{
  "dataset": "babble in 24 made-up languages, each with its own sounds, syllables and stress or tones, from a formant synthesiser",
  "time_shift_ms": 50,
  "spec_augment": false,
  "norm_position": "pre",
  "parallel_block": false,
  "subsampling": 2,
  "learning_rate": 0.0095,
  "nesterov": true
}
Rows from block 5, named by matrix and row number. Rows with one number belong to one neuron. Each number is 500 + 40 x the weight over its row's rms, rounded and kept within 0 to 999. All counts start at 0. Numbers have three digits each. After the name is the row's rms in percent of the matrix's.
# fc1: MLP up (model.blocks.5.mlp.fc1.weight, 1536x384), inputs 86-128
# fc2: MLP down (model.blocks.5.mlp.fc2.weight, 384x1536, transposed), outputs 86-128
fc1.116 102:487492542573545488585547520523497488420496584482422494499492474561477479518512550464455527517527527547509534467463510512541503517
fc1.117 092:589503511520476570492459512508555510448576603515447464503581545474495471396471446403485501491524441494537507548510552465510490424
fc1.118 068:489555504505511570405536434486495548510537509522513562515532522504479479475560485456515450505500528487585461467518488452545477416
fc1.119 091:549488514505515463478467537499420501568504528445487549477482496485451543489486481537569480485492585561479464477535554450503481460
fc1.120 081:459527485501499465528515587510457482547516460448531522523463491465460510471469408481473473530453502462498488468486495544592520500
fc1.121 138:424528471488491480533515497537550542543452427490493496557499429473458484482451457520475391524495519597470571477519477439453535540
fc1.122 093:528486438528508525476473531485521538516468490424500460450481526528473535561441501502464508509546546504523517511518487412538533505
fc1.123 081:469542502503537499506552547455420541547468495505471499448481421473521523479455553482531448540445554516489441430437477453504461481
fc1.124 104:601605469504520479547481464440418500461484469527400433459406444417466517495491527527513522405475512500488504536522490510454544447
fc1.125 076:501549518507525533531515387433460517500472515551483477486547458467584413474570536468530509478421524492431465498609493523467535387
fc1.126 088:511488466473496546510518575493405520479484518495438514436479554453501524444492473484548552507523463448507475399516461521452515441
fc1.127 109:454448520474495452463492461500459510476471509552458559526465494444499566497462458470501468582540484504562484488485489470558506520
fc1.128 077:428496502496479495466580477520482503571520476485440497495466465406467553559482591454539528476507527500431497484540484513542511514
fc1.129 097:505511515471505530444536497519527487481556382490465486479486485478452543550442570508523439557447503545420462497506532553543530481
fc1.130 085:479503477505509581527518515466484514488506506480460466447492504503537526492460480443490453497598474534496461496501476477558525487
fc1.131 070:496454516442513456424456489500502446553486492495481549457480505542499483510448534461435457546445511508474557507518523459471541498
fc1.132 127:544485495519552502527418476462479430527528503459569480565589494461508464498466527461425504491443510493480579479475564529514529450
fc1.133 101:534486489552496473502464486442509536472487543517472505474446491538572489458523408523542383495432516505495467437489536484475472512
fc1.134 074:471514504538558473531477466468546461491562472477506444409498488535502526492535457427508496530536480467553517541494472483466560426
fc1.135 114:530518478460476510474537488553487432533493559505497469414524543483539452499495598451473533468506503426553524487496492499470413502
fc1.136 095:568474461499503547475536473412507503516540468400502461519549512460498493479503540491538532471548503560467468497540513482529508501
fc1.137 089:501514533509480498450487527401521571535507408472458478521527503492525491414486499516533509503489450517498487529510500545539546410
fc1.138 123:502535581478543481478558534517496544473459503532479523521509508608477445454501431417505481536550511589516528510551561418478559468
fc1.139 103:422590494538481448460512498469505495526589564602450436492537498541503418538509545473496444433450488522466556534455490510445524494
fc1.140 081:543506458458418475465454485519502493499577578503442433480490510481499512476459496523478490496516443407423514465461527467480479442
fc1.141 108:479493506538483475522467446518448530431482423469501544531487426536513459502553495455510463472479585509462476482576530485479517568
fc1.142 138:517486551543476474539527474575466478481470519470466558471551486544545544573490418478532432555464518504467512451476506519575500536
fc1.143 095:505500519506507496502521509545514506464481525467525638523575508571508540553524497445464510517507498500528554479430500536486479479
fc1.144 087:487564479427428563560495567574538437513554470456412484455457482554528509502520589473474533484481533457517525547447491498513433564
fc1.145 108:457502499494536493473522422510486442463504521495555496433500487461541527535497406474480496560437527474496515457496497479501539457
fc1.146 120:488477475430510516491425489461518500563520507407517490469499489524497566545471447446535511515465450498497493476471483561552505505
fc1.147 113:519518490449437498509486481609467532533515524453455496541552562511529447520524488478495477509530507519504477500445465564501441503
fc1.148 103:521505568483541493490474521518466553524478535410472516507488627450436530499499443504533478460399539496512496452531497491539534479
fc1.149 100:527494501493455525571520526535494567459508455410534580520381477495431437480448534499448520458534472514455490535432477447537495512
fc1.150 113:587483534522405437483444533475543508505436451496451480491579474461522506468524492507436501559488449564464498509533438454537495448
fc1.151 117:496498495492400430527416449446488441474525529558429554462503477430510502558499475495565489582438462475466537487475483493427477453
fc1.152 103:517526486421430451515517540518498442554547454475482476557515528514474506476581397481522442513544513509557492560477455459540499514
fc1.153 070:507516481471494557535546470508541522462447469502499468488455439505486491483485481528491492518487507562464521496491494429484472393
fc1.154 102:446554470478471462594521494492488514418567598467511433499532477478545505480509541479524446483472506497503469433510504521517502498
fc1.155 116:472499466417494512486526473504495520527522468524487548481533525433482572589487619482490463500475572514458500537526486486447469442
fc1.156 101:497525509472513491498454493519468491504501492499460484467504506437496439484465501513514482517439486444507482480416495487476452600
fc1.157 105:496452543467518547543485460536467509493526420507451455450460531451497560459544415472498430512489464522473505520449470531457544542
fc1.158 113:495439478502464531407470492463474484501468480523490475548475510525456570441467503440496491455484509501483539454391511509474521476
fc1.159 085:547459389527482539503468507523503504553494486440527447563514461535588539539494503479481491571524517503526458548481508546451494546
fc1.160 091:500439444462523510529519423503514525512541536468448504547596470502606513423532525457539552504469563532495496518499508532515530456
fc1.161 108:491498516532521473513594527445521394493573548538495479563515552427494519512525571517544490455556466466493518547487476467476446448
fc1.162 110:584462469502548534431482463496559467512540441478510534482461530453591490394399450489520478561522507484513467531487511510509587531
fc1.163 107:550554549434567518488492487598433504588491453540513455433529542515543426527537431519472463485476488560545560454445592449511431515
fc1.164 075:493515510484484524440492478508451532464471561458572514490515532532489548574556442567494516481552491501456492551535399521435503496
fc1.165 095:503433522477514495501440462497556456466485430493504509511484518494539483512553500495482512479503468549523363543500514463472510468
fc1.166 088:552496509418442471507418525524500506503499525448414467512480507481472489434508508477536442581463559592476570413501439502625435523
fc1.167 091:514516453493450483466513553566512505563529487472443465423456428516466500486476441492455534560518504525519544501558569421519436411
fc1.168 106:565470512461544413467482460521491517475420454488510553439552536573501492382496498445470487446443449456513461449511508517488478514
fc1.169 099:511549585516514466464572499500444497520561520441552441521553440535494500563436527466507606487545529463530524500555517456491517514
fc1.170 089:505471436505495480517521436465474434522486570489549542504487498499458558505515563477438543531485454501544434570535485502521436528
fc1.171 097:469388504533470477506514450464505518505498540504540446516473503488411476476564547546526505486529485411483561498496517423499516473
fc1.172 109:485573524543539496470449540496463525572450503489491497460561533542520446440504508500460500479564527512470523462550421491493484580
fc1.173 095:522485533508521450422479512427502512507458441507501524548478506523516467505483526547522469553532458500527530465489509469531504457
fc1.174 123:484455495489552532531436469499496531429453502550500518412497540545509484631432472555498416441534496515563469505530489533509423499
fc1.175 101:521541497489476540478449480416446542562454528406460460512408550459494494517579508473568516417525596518583528496521485522539424491
fc1.176 109:451517512479542493478496443509537522506623503543471533513527513503506506494472474499467421505500453554519504493413493502507423507
fc1.177 137:518471487488493485504526560553506450521566478434495460536563454512489464518606494570523579554556459528530461453473475443546503536
fc1.178 117:538445481540577512495482481490503505495514435526467420441469514455562505526489503539487550499475524512487509563545484512506462475
fc1.179 088:525459452461472498448486486500452512544519495455537510548467499489513529443537484463500487478551470468525534500531476520513574544
fc1.180 111:478498440486462530505480548515436458458550507492488468444568467470564566465526484455516486486498559541457529447533534510460505459
fc1.181 093:523518500540468516513445586513519522540504526530481537506376544571504472446515568496493540606511451433410494507509485577552463461
fc1.182 114:483565512540407451544480572513397590551553524464564496590477568517483472439499489515539512480473608552476430525549434509517485457
fc1.183 097:543493497511461482445480480566586483431489434555446446485432527530507482494493461478505650495475513516481554564549508507524506417
fc1.184 099:566520499575516512496483499515445428499523607469520459546468471502469516589530529455547490454518528500526432545483507552526461534
fc1.185 094:573476502498457427413553491476499523457454537556570510478484507528499435455388466477463511473514523494485525483531482570509471458
fc1.186 100:542500481491449428513452612554499571490492517468480479545529489484493578538470503500490472515528401558501535506480503422398470553
fc1.187 092:490512467497542518485524554468585487546439507504567502395451439503476500495483511507480501515449551429589508490433502529475479500
fc1.188 057:560485462498511542466515504502423503517461458467528438447532547533475507472491481418558518516511441438551511560494482550455511512
fc1.189 077:502474462506531551487485484535478501420472518504524498464474444594608469518519425526469524511492566534483546509482459459582523513
fc1.190 117:477564557509501428415439444542485482502474546491573520503525458447453480554532401411496487469435462546423504491519491487467471500
fc1.191 095:499519526526462582524480492546585517540528426438491395442447451444550473478504461501522424601547526451482526480430547549501492452
fc1.192 114:485504527540478496506483502486498480496484479451482567495489460506482540504485547486569461500512457478488485566529523577536434491
fc1.193 093:512522505475486448543507527476539476490487434568512539480429467553435502543515494462498456488523553463493501479481513519545520477
fc1.194 107:570505420526533500477496533458469467462443520469449562554444447510489589522481441465499502443489492501486555469493461506529538541
fc1.195 061:476545477538443469488541478535525553503452523520501461421528535465483535497552483483529436521517542502498523492452526455509488567
fc1.196 090:481483453453540446525437495521448486497478506499452574513509529526549497595519493490479477456455519458491492485565495487477496464
fc1.197 089:554486536517466539479534521575518525481419520555494558497489525526492508518504564507537480513517566508509544486500473516439485481
fc1.198 103:537448458498502497504414510641486547570483537486543519563510540483493514488500446478548494478527524475401493491460511452498542547
fc1.199 119:570457445445509471486441434548513495545517484554494548444461489543523490465563491516450453572485519563483543515566503448472528533
fc1.200 114:492559477553557432508535505484516571459547492505459563557482524523499493468533497440432447529513434510436448506532479488563504523
fc1.201 141:496502542532510514480436586490487470487429514501506530503521519465500533479513538489485476579555530553418549519449502499474520501
fc1.202 056:493461549495496453509583498545478514497506479479443553478515514492497538512523555432484519499462444518481437469495530538513456378
fc1.203 093:515490475525469476525520485490520493475449541504509519458496468579449554512544512551521501555548517498499526484520439541534561458
fc1.204 094:488498542510522457468489477557524541442497521449516534506475538450510465470449537456584497508538535449501524448569499553515516516
fc1.205 113:505510501554517497508465505512547497511474525518494535555554514529437480548562543555550565588515500486516550502567555563505472559
fc1.206 114:508498547481496481501580524522579440482482481509521429455441538484455485587521538478458530485521500440510485493494529527486443506
fc1.207 105:507548531473516492447488446454498518450537513517532513399551585458599533541477538498458451520480508462526504455420519547456507504
fc1.208 118:429528547472488445542493487507553490558516521543472506543507557535466546514589465481598456562515439488461545515490458508532509506
fc1.209 129:456601412454452478505534568498498537533454454499536481510464449528465500478545464491577570497524558486503480460513530464485437453
fc1.210 090:540469490520458490451484522469498467490562467531507515524435494470498521482533526452512536498454558490397538482525569505436533447
fc1.211 099:470463505457539542521360464474488478553448518525481528491511448513542501503411467435454428596513496596475486485504495454522463475
fc1.212 060:473564465487500496471514556501521493444517444461502472463478513457452414468472509443558528466510519550493574523453463531536454493
fc1.213 101:483549578567533491509520569486526526528515509474521546511565535445489525466496412515470521482493488520509473538530457485514464442
fc1.214 112:479513549502510489441492573575424467438495520544520524498532503509468517541485514491456483530500500462515477483501511484533469455
fc1.215 098:541483479419472502448502472558466572501470463476511472559469570482564544487570487524511569523513431483450460468498555509469487493
fc1.216 108:491488570499449541576533406478497485509468472508476556545508595391481561482464486528475470553512506534542493535512504582489500482
fc1.217 089:459535474517515492436521486522524469556482520472510483485423488501502521478528440515563469612524468529509471536475478495550465520
fc1.218 064:484540436540569410462483607496457453439533539381456473526533521493582488475486515485501495472485468534467526554414526505471502492
fc1.219 091:556534530501450501479467476425471471488583465444547495487509590521515518477521512474469491440495522546524481382529480455519525542
fc1.220 095:580501519399500493472499512471520441459426460486487513485476583426483582469560470501493522513548504477591533527488468515535491449
fc1.221 089:509517507423529491511497522509508553548467459521454518527506540517481446534508510409513549544530532455479474560507549488514487501
fc1.222 100:529488489412495472472482501566514514505435543507547454514533422521465482462489489436547520528468485538445493580475502559480560457
fc1.223 100:578517520504523426521466485523551513477531461518527535471531473416574489545509461545523535481496466524453503500511436516588441568
fc1.224 112:513444493475472493462443522470530529512489556512515524485483456568505540525521498506540490576533446423527511480439507557532449557
fc1.225 109:506440522501485511554572482518486478511516599513437526549434541525467461529500526473516471555556533497421490573497517442461485445
fc1.226 090:521416503499523474573475538497591481482474438528489428486489534519413493500611470497531544527530453478529536549507475492495554489
fc1.227 082:583538541546469536485451463556499493607570502491506539386415454564480521499400408546509491548458481470474488497576492431472479405
fc1.228 100:448532465496527401465442573504461491514483560517440477511541505540493452528452501427521588486511508487466520573499462494554595506
fc1.229 098:541521506495513503529501507518499524498476516487459501484473579505484473502482453489464545516506528504528553461442479510505487475
fc1.230 082:478494471455417510551454540452494482520519558542569567495537569493490545540514513566504419547455418593444510542548487521512561545
fc1.231 092:493504539561505450576527536535502512567575516493576445478516600518503455550535449499494421535462533534501475571461498477516470468
fc1.232 111:504418513492480547552516501518536457525503484469501525531442509575487484514481491440528480527496494557486449551431522535494444435
fc1.233 056:516476537479493432505524523497566477500533581493500493508570405527440507478513510454479583576578459578467563476439492470503455510
fc1.234 121:459495526476526479542496544497574490523468548440527498517486520438594489422508547542557481549497484457499475522442441505553493511
fc1.235 069:459438478536477526527476487535485483496462516496462530555501523491447520491506532439495493538481477570591423495577388496476494516
fc1.236 063:522513433496438466576491523588436526535523481550458549503554493517491494415439479442493516522533511465495524513489461480523520445
fc1.237 077:480476520549523498462516505530482515513504493546539527567485495546496562467524482438498488505464513485481552503473533474520438463
fc1.238 106:485494528487538502499446520457515470485507533420483512555494449467457456489480536482449555509532486492444459557484543416529465535
fc1.239 096:562511470486539510430543503521551462456483482518505445483476562457528469468483517505512485536575497586548442470488460495487476443
fc1.240 114:511536473505457562449459480454484526449421493411463479469499472453511531523513506502530492471451515491463495608485580468532506508
fc1.241 100:491487567515485583556530513539457485461466492474398500459532496526500427476419580572524543536500589567461500565453536538502516498
fc1.242 100:505537495462536505479512443494539467488508449447635479522466450537571552467468532570523532509520507412440481519484516530488534459
fc1.243 090:498553484492530471518510470502578533541498501470530578586484503523530561501468470567522474519479585506537489549488478476537529419
fc1.244 105:547541552462503524439566518501486511513471483515482412466499527525535518486514475461526540473469411521472542451516519526505480474
fc1.245 083:575522493500501444527513471527481530487431500514577499419543542471522525503581490457568425475458491555501517524522481479558503477
fc1.246 120:462513415446534530499535496501539476587517547579487506525558485492540525461494501517495496515465415473522495430460460434495456466
fc1.247 089:488504520528515532510507467480576486548502479464495489542487515458535525450468461491496512503447531506390449531460481509571535579
fc1.248 084:554505502540484579451445481536501475457468501445439453474557558522525483475513499459508471514422502456503490430554535526602457447
fc1.249 126:516511493431564517511571442514512461475504445514449500433510490493446525499497502509437497552535506495504497481533480511509492500
fc1.250 114:503497475475471530529482467545499461482463510412528511438432538551495430514475521434542572578497530453490494482534496509510512498
fc2.116 099:494525446498488532477512481504491521512496474599549393411461519443485504539464541501583484477475515520509421592513466424482527466
fc2.117 081:537520517515511622470509536509538458557586491451542506565526435473416484582556498499443519573527462503511455527430537494513501530
fc2.118 064:561555521531514472561527518573497414554462514484554444422407408469502505579470543516472445463462441494496453496495490497431504452
fc2.119 089:462500534472461528502573584483443519521509450511499492522504415488524575508474470498538533528595454463564506511514537486474447534
fc2.120 075:532540492455453505501520473524552524445524534446552488479516554493478535547553536546437523483524511443467534471530497570591530546
fc2.121 128:523473404570471469535540499455465577452501493475446463499490587455559518479507551441432527494535494493482497479483524534452530446
fc2.122 092:481532558506451532494521528512526409498551421480490512521472580516517507501551539465580508452581509456439520467514557482453480477
fc2.123 076:516492477429525455564581496498451501484449517477518466522514553566470469504523496526512548447494427480513559412514483521402540618
fc2.124 097:513502569538504526533509538509533468491429417509543531561503525524470530526492525521467525500545466570508475533466494479498459500
fc2.125 069:453512484466471456529492506468526517468493472454562563558533508512520569514510564516429480570550467488542542512433472438487539513
fc2.126 080:543441497532569503531508490497527528506500515482578510522479468486531464440518497495522518502597446461510528521436471585513492432
fc2.127 122:483524515529480496549447507538474477535573487480497607492536477542520554512493486510444583452480546545495494570468485521482530537
fc2.128 076:538589480485485492527504491508455489451506503534480500507462503492607514473522488559475477548508561528502440527475520483496495451
fc2.129 099:492446567487501523489461494428598443459533496523507518445479514436583499479487483460498489495513494473415542577483463502569547491
fc2.130 088:494513510502471531541452508527451500500514465496428486476534507472510565531458560449502512532575557524436512500527497499502452550
fc2.131 063:453517472497520569579490505507507454522533547529491502533570495393493480499489530507441521507561548488550560542557588542463436523
fc2.132 124:501534495548498495476476455404491506497539503484451450430489508512406531602485539497565492519622520486525514509507464531510420467
fc2.133 102:561519494479500445553530529506475496541558569528495479505440485501460396505450496437522525512538500469450444475476467505491469450
fc2.134 069:461487475517459534538499506419445479474515585490477487561493446478501484464537485493478530474490493477486491448521489470513492492
fc2.135 120:419465470485496474452453474457590460486520495536491505539509475459465538526501454517425517519434501513523431491511542528518439568
fc2.136 098:500533475530496481515520585508524499547524534520430482452460484539489470456520432471454530504479504575545442605453489625493502512
fc2.137 080:524463499487518493544508518482480473527471555425547521509506499529512610511461497434489468534525510535486466516489444520529491560
fc2.138 123:485530492494516473479558515434533490513563501485456521527611507501468441463498457487438577435485438463512523458472583468482502511
fc2.139 097:533433438486513511614507492506535536536519446523509424532532390521541526495552453522541543538549560532480508485478500512524512481
fc2.140 075:444557518545546563525525485494550518514565492504525545525509462539541464447422525467481520467482489566550462506488471521484488506
fc2.141 113:518512497425457465569524537426439447501494493460497475466444519503527535583540500542535568468559547502508471496552552540492434515
fc2.142 130:517465498454439517393538572451492541534500456435509495543553563498552525542446625464481548450449561450552514596460459464487488517
fc2.143 104:446477494514508479512489540480533469512547519513535501516501504481451526463482474512494454580512479543514514506524515461405479462
fc2.144 088:575428420536485481527406429474488483484517536474468511514501479455469504494511471578532499596452497545512483472475490459509533460
fc2.145 109:509454479508545482526488487548530510511423569528559454516528539436476493506470510452558530492501464478484533413483478475515545528
fc2.146 124:499500515411466545483499500488467522507532419449451476469457485432435534497521544436524547495487479490499510472511504515548512489
fc2.147 119:428529489550457523515503536460477540486555510567431541477535512495490431427501434544468547473503495522547483498479531479492470596
fc2.148 103:514583496487486474475535553480497501549548425519495421452493483435489502497476453492461506523445515478556457470552540508474568460
fc2.149 095:491500503609475501540452507533493452499503425471488527506482504478487477511391430453537482455496483555477498552560509490480490500
fc2.150 114:571585529574550580457493547505481479458471467548509499561483507522485438517521538499459545556510464544479515520544436539482463526
fc2.151 120:502529432474501554529501529577482556511408461487533526521489505486522500478442470522477417498488547431523446441525550543542609563
fc2.152 107:499556473556417465500491498490480491556492535496512503430571488533532433476600490504491468466564478467507448486429510569527463529
fc2.153 069:459484503524500503520503425524504470534484467509489497542516450568611503518518522530477460525526519539482488497462449504511526530
fc2.154 104:502518536461570493525495505472511540512546500518516463549493400498511579519576559455564497548490503428542489446411524511483438609
fc2.155 116:561470492508516495426440526489445509508474468529518502462541521530534476502478454499512436432424521470437440510499443552507564489
fc2.156 106:514434461573457582481466431526496556585494516515482483497460472484472423550569445459556496559521492512453510489460445509521518490
fc2.157 099:447521505549508543463492456534455446475509521426489504477516494536492495530471494519507478488515556581519520506521484443522410522
fc2.158 113:519490543474477420471480490527523529438428498451422510466493459502513478621493459549507608548515462502497555479487534508539501529
fc2.159 086:434518486494488484508509529529585505457498471520521471520472456486501423578485544484494468437560588502508439478495487528497530546
fc2.160 084:515529541530489499518535449511516483524555514496438517505504483504514581524521495532521562487507461499529494450516523543471426492
fc2.161 110:489536481503517493448474486525564458567483562531488450470534463446523494464405508470507533516440536531533516509451455449481511537
fc2.162 123:442498494494530489482480526525437517638477534554455471508583529520477497455529459541426561457504536549494487417501457492459522543
fc2.163 102:487546550515542463525457494478510437575524491442496453413466521536532520451600512486524529521518470523479519533521477435555526438
fc2.164 074:469542476505492540597499468493437516516521448584498564546486505453510475429489508515468460512536492567493539513527529425489489562
fc2.165 092:499511453504606519517481486503510438516486481553458539525555438439507475488501474585488474541478491462543577487496512538506533497
fc2.166 088:476517523450556529496514438489474471488526472554495490517512578565475546538562426462579497507430466457490532524480511512422582467
fc2.167 095:458546476516453454440443464501523495426516481510471485472470509550592484475478506539600471499517452532495540528455494554473555518
fc2.168 112:480513495500494446441535404495545555439497462572514561550503431534508465476456451488489501500510427482472433507503470483499513464
fc2.169 092:486467460563455448531514467525527444477464415488486565443458475501485574495472462556520521486505494513487530581544516571530517474
fc2.170 086:490456481579565559529490501475575490455539536485462505526541463502532484431521480515475520513565429507517536515391513539506511519
fc2.171 094:462525470545543454548492478503446451511459367448497434495510487439558544462506555460412491499507491556515526492484513448512532496
fc2.172 110:483483503508455511532587492503601533466524525466612494541465500391495480437502527524538521499460585502501546509514599530539506480
fc2.173 097:512501510528461494494521496497523495529486519524529458514438515554540451528543514464509508512458532534427394548525594551485509509
fc2.174 126:493505513444523509475535496419550492469426536533515516495429585506515560489506448448534399453469502457452548464479439528490479460
fc2.175 096:510458438548526464520594519518500546443455450570436555512596507499451518482542538474471531511504460538467494558470460476414504513
fc2.176 114:486539499476421528504495507512380538460476459516522426538525524521493489404544529476481525491560518506500436435504500540518464404
fc2.177 146:462566466469484522555524454588480526496529508498435561596517440521467500509560467507472589480588506551622448499511497478528451467
fc2.178 127:490531488585411468514504435574530519545446521408500532505450480508556515555581451498465460475441518498487489500506497462554477432
fc2.179 089:458530498495514559511416546548532456522480476523492514482492472424486486415513482424480499525506488499517442516498542430476544542
fc2.180 116:460550548530445504459454519473534534476504510539527566515580520521493516503479439429469424502519409514453443547571544504444534510
fc2.181 100:490496490452470558534491476463460515557484553523436480423558534435515515468524535463536380475523452480510528494500499563536625523
fc2.182 106:548522430421572493461495455457538464569461518441487540446542473474576543516454451537496532564486446468495567496451539518483470543
fc2.183 088:505508538489509515495583459462455443454479455444543548457464416502513492534467498487480518490531490549517443604572499520456524460
fc2.184 096:511487487476528555495413454515504494472517518492467521506553500467484506520490496443490506527506456519576484498474475508484455533
fc2.185 087:491533503453494462461415518499573491475474451552515466527491503453526464527498443518445425417516560524499522500511454517500415500
fc2.186 094:510471481505463554563482483506500428455583549440467493488525474456524419489530518514464472514496523477552617553408501544533559578
fc2.187 091:489434510516548514519537583449492497419491536443541442463475474522586466495501421532467430480440584510497503533520508490520438494
fc2.188 057:489520544568490511527506428528493546493534545448584550537489597563524522491499443502519471541517504535496491487455549457487460482
fc2.189 078:486461556579497438509486499410541505502526559494447521474502492455495483445457454500515416467519503497501497515465514454460507556
fc2.190 116:485468490471470525559480585529491492544576466509467533507487448522444440485489464527478519527443547452543552475493465494498559507
fc2.191 092:493450493490448497476545487588468569532440522496507459577506549510472423558509509572506542474524437468530460520511454444537510543
fc2.192 108:512494535507492457501446454494553484464479514541489504564486498471534451503581461534485489517549515471472625496489470473536428524
fc2.193 088:582496506572503505477506548475471429543529561527578482479490538451561431456522511513556528557549531413516472503548581544519549547
fc2.194 108:509469516514464443498502545520513527533516461443536524526438473475479507581504519549493529528442464521557508571434480533489509466
fc2.195 060:486450450468391429559526484465529464552538502451461535606469441530478541522485404480486508521454436544460463441508463517528560464
fc2.196 091:518545529536460516485476468526510454486455531475477554507549483482476485573504565512515452514525442473520510510513436486443588488
fc2.197 088:398516529498522455520497461480469582500477535502528509577546533458558510527459507482526483500475492464491535458527463457518494539
fc2.198 097:524527571516567531568550534457423563539483496530465517445500468523416500448534547500521522496513491521530412512550558538500490494
fc2.199 123:505515524529526543521536467438467463587525444555571506462524509486488467463470515507505544487526512443427573488421467527518537416
fc2.200 127:454546558483494475571456529534433468489545512534511498523447500512454490504469457516450405529484503525434512445503483543421495511
fc2.201 127:480477497460482455568546502497504484488470549521559538463452484492570466531464486375502477423450478472457426488528469465464526464
fc2.202 053:501491522559484540480475469479528531467490509492439533433519472498482522468477506533557472523496560527494483517589497556501407448
fc2.203 087:486500558520508496488521521515484504464487462477510535538518522481566523475513504471532441561475549435460456532477488414499555503
fc2.204 090:500443482572502460484489473493477465447495529451562472427491551549488472477475491518484500498540508566569496467503528527468501519
fc2.205 113:485525573425510529570531520546548509568483465499471508431506482485455481514508453546513527529431508433501489443514563580537494542
fc2.206 120:461497528500517530487539484488512560472465450413485460527480482557520551467569588562522513462405468531526443463422453452553529493
fc2.207 108:574498501558524527536478489529497493471499445475518472523521472517503541502429455582486512447452476467509531490507456530479472475
fc2.208 120:484465464577528464521534506489482519509490486545533465463644521507457498512507479522513511450422480479453551493462486502550443533
fc2.209 123:476548491529532489494512469424459551550501559446577583583510500509538499473550490421534561462462535466545485494439555502437452510
fc2.210 082:473485523507501521498489486405482552502496539407511526484527545457523510531483494467469440471550563496579601561490480505485549546
fc2.211 100:464531483473523435523501549498510497435550504442447517510510461495531585456475516548424535506550450498513450499496475537526531528
fc2.212 051:427459508499546503438485523429449501469497520486513492498516472563514510510507554471479474495488485429446451463497540489460510478
fc2.213 105:440500484498535508501485490471489495488550456522521529496486476466519496548573508592439505490478450469531525482447581480523483499
fc2.214 110:514582520515536491556474429493492419545471550603489450532545506484521490428484473508460490446520523526542558525537465523458520473
fc2.215 101:461448444564441481465480462460529500483457555550547451495568460531504456578484551478528494546441494539548465547513528511518502557
fc2.216 117:503451462437513489505528564523530542435463434521505486443475552512480510528520519504494498509491528455487583456476495481523496473
fc2.217 089:509508547492500462501491420528463495515607497438539475523474529475523487517493515481468524503483591565452456458591466502428551486
fc2.218 058:483501563465460502576497431540535464518465503524489466529474482503488601522503503432511500487482498487481479477577522437523591526
fc2.219 085:491537539488485491487428561441502460431498530473548503478529495483505510507508498513502444587526409470539532513475497570486511514
fc2.220 098:492508471447486494477537499531433537403448506432427529469424506509573539534493543484494420473491498562468496443438451410548478473
fc2.221 094:465503597502457488442502478529496447450527487499502497489468530450494509492494521450437510509559505507464464498501511443453516502
fc2.222 097:404498471492467534542556393468520440550474511453498507435449505443441486442469481579478526485483537473453538542535532533495490484
fc2.223 103:530511431461533495479537512505532520552519483534482481493533616452420494513472569506549477503521434540484526454512505529438480501
fc2.224 109:511428469523547508482540421455521512495475493507531508472529459464553525439447518469537497485490538539495419552453542491503517497
fc2.225 107:533475564538476477499501426474510504516536498495492563446409568552482402493528511523463472422495479498452505582515492533522491463
fc2.226 094:430531509510467516516512476513542490537502539463543541464496462535543512395496409495438483492460574431535501533501441485472518462
fc2.227 083:536546517515500469483522513570523597465530490512518483456470547575555515466558446458544478532508528487470509512492479489532501494
fc2.228 105:524475522471541487533588509434470470619433547532551409520446523558557477508572451490435486519536563541506477585471438529492491487
fc2.229 098:495520441544595523479487490539484543471508525508514569499517476471541527523605522505564465468503474547499531488412492557450446471
fc2.230 086:516498432499437500464524549463505451472503581427520584604438455509542521501447459502570493497530456508548495575495519517495448508
fc2.231 097:534505466443530471546480459521488536437525527480574593457544559484514515538528505520468480443445501449512492480512460559528428514
fc2.232 106:518442411457476471482437523511533459526471484518508512457455512392552460478473482442451553503453449514538460545497524508514467491
fc2.233 054:527533477568506537502496511490516513483485483541463520508474561606568441517555485490507488490512507444468428543505481476513511445
fc2.234 119:585478508536478479522511506496571502503512392486436521457525499549544490531523501564462491510512429505471487550641400468499543544
fc2.235 067:480460487491536478522494481515557508483496550429457508596449474557467498469547467523475536489546503496513521499479520528507437472
fc2.236 061:508512544561425531487504489514504472559504496373409509460444459467457509532476546482460505508564508573441494473545560476475477484
fc2.237 072:512487491473564476486491448458533486556520590523487495530485457516529485496479449525503496558480530532482514550470462473531544505
fc2.238 109:521557434456516475537459547501469527503503513455518481555482461482496468575547397487440516471512434483552537536467447487545493518
fc2.239 095:563469478559568557509556436469578447519519526479498516485446551573556425484486495475475482559489482515476452439549477420479444429
fc2.240 106:505530516473482422446479496486471415480438491508502493449549462518482514477575538584448488443449482516563522423430466464494550530
fc2.241 099:515499493437564485571492502537462522528522544511487590496498505515512529498532480539491523476518481381538460503495426501530437532
fc2.242 103:554498476544533493522544507436503510464519561533451516452473508533535476470572515542418569514552543525502490557498527481504558445
fc2.243 092:523448490480398553465481514438527451459516457560553460435489475488524539445529526454474552504513466432457468543517575539471525454
fc2.244 099:523458504482618478520444519513523550578470518493512428464479446435514536539538453479446486490527527445506516445482497492460539465
fc2.245 082:534548487526471528542525485530550547560485537483392497492520499514519529542427508537423494436581511509472482531517517526441514540
fc2.246 121:481538426522504444437489495593475471552531478496485574595477534578441493559604480503545512471495523498564556485485484530485480527
fc2.247 085:448498504536471470509490482489483546458467474456517502464450564551550468466462515469449508521509539492447541504541462471503440523
fc2.248 090:462502509468520485465470470519530584576496491527504458449493534478556462537545540477498473573504396474515568538362510559465520472
fc2.249 129:546452492523577517569406557435481481505542484504533516552499507475573446491501485544504492483499469497469479498478490530549489554
fc2.250 114:468483544512463490484467489489483510500547432550475544519560387554460534493521560544498490545507556503552485506427530526528412508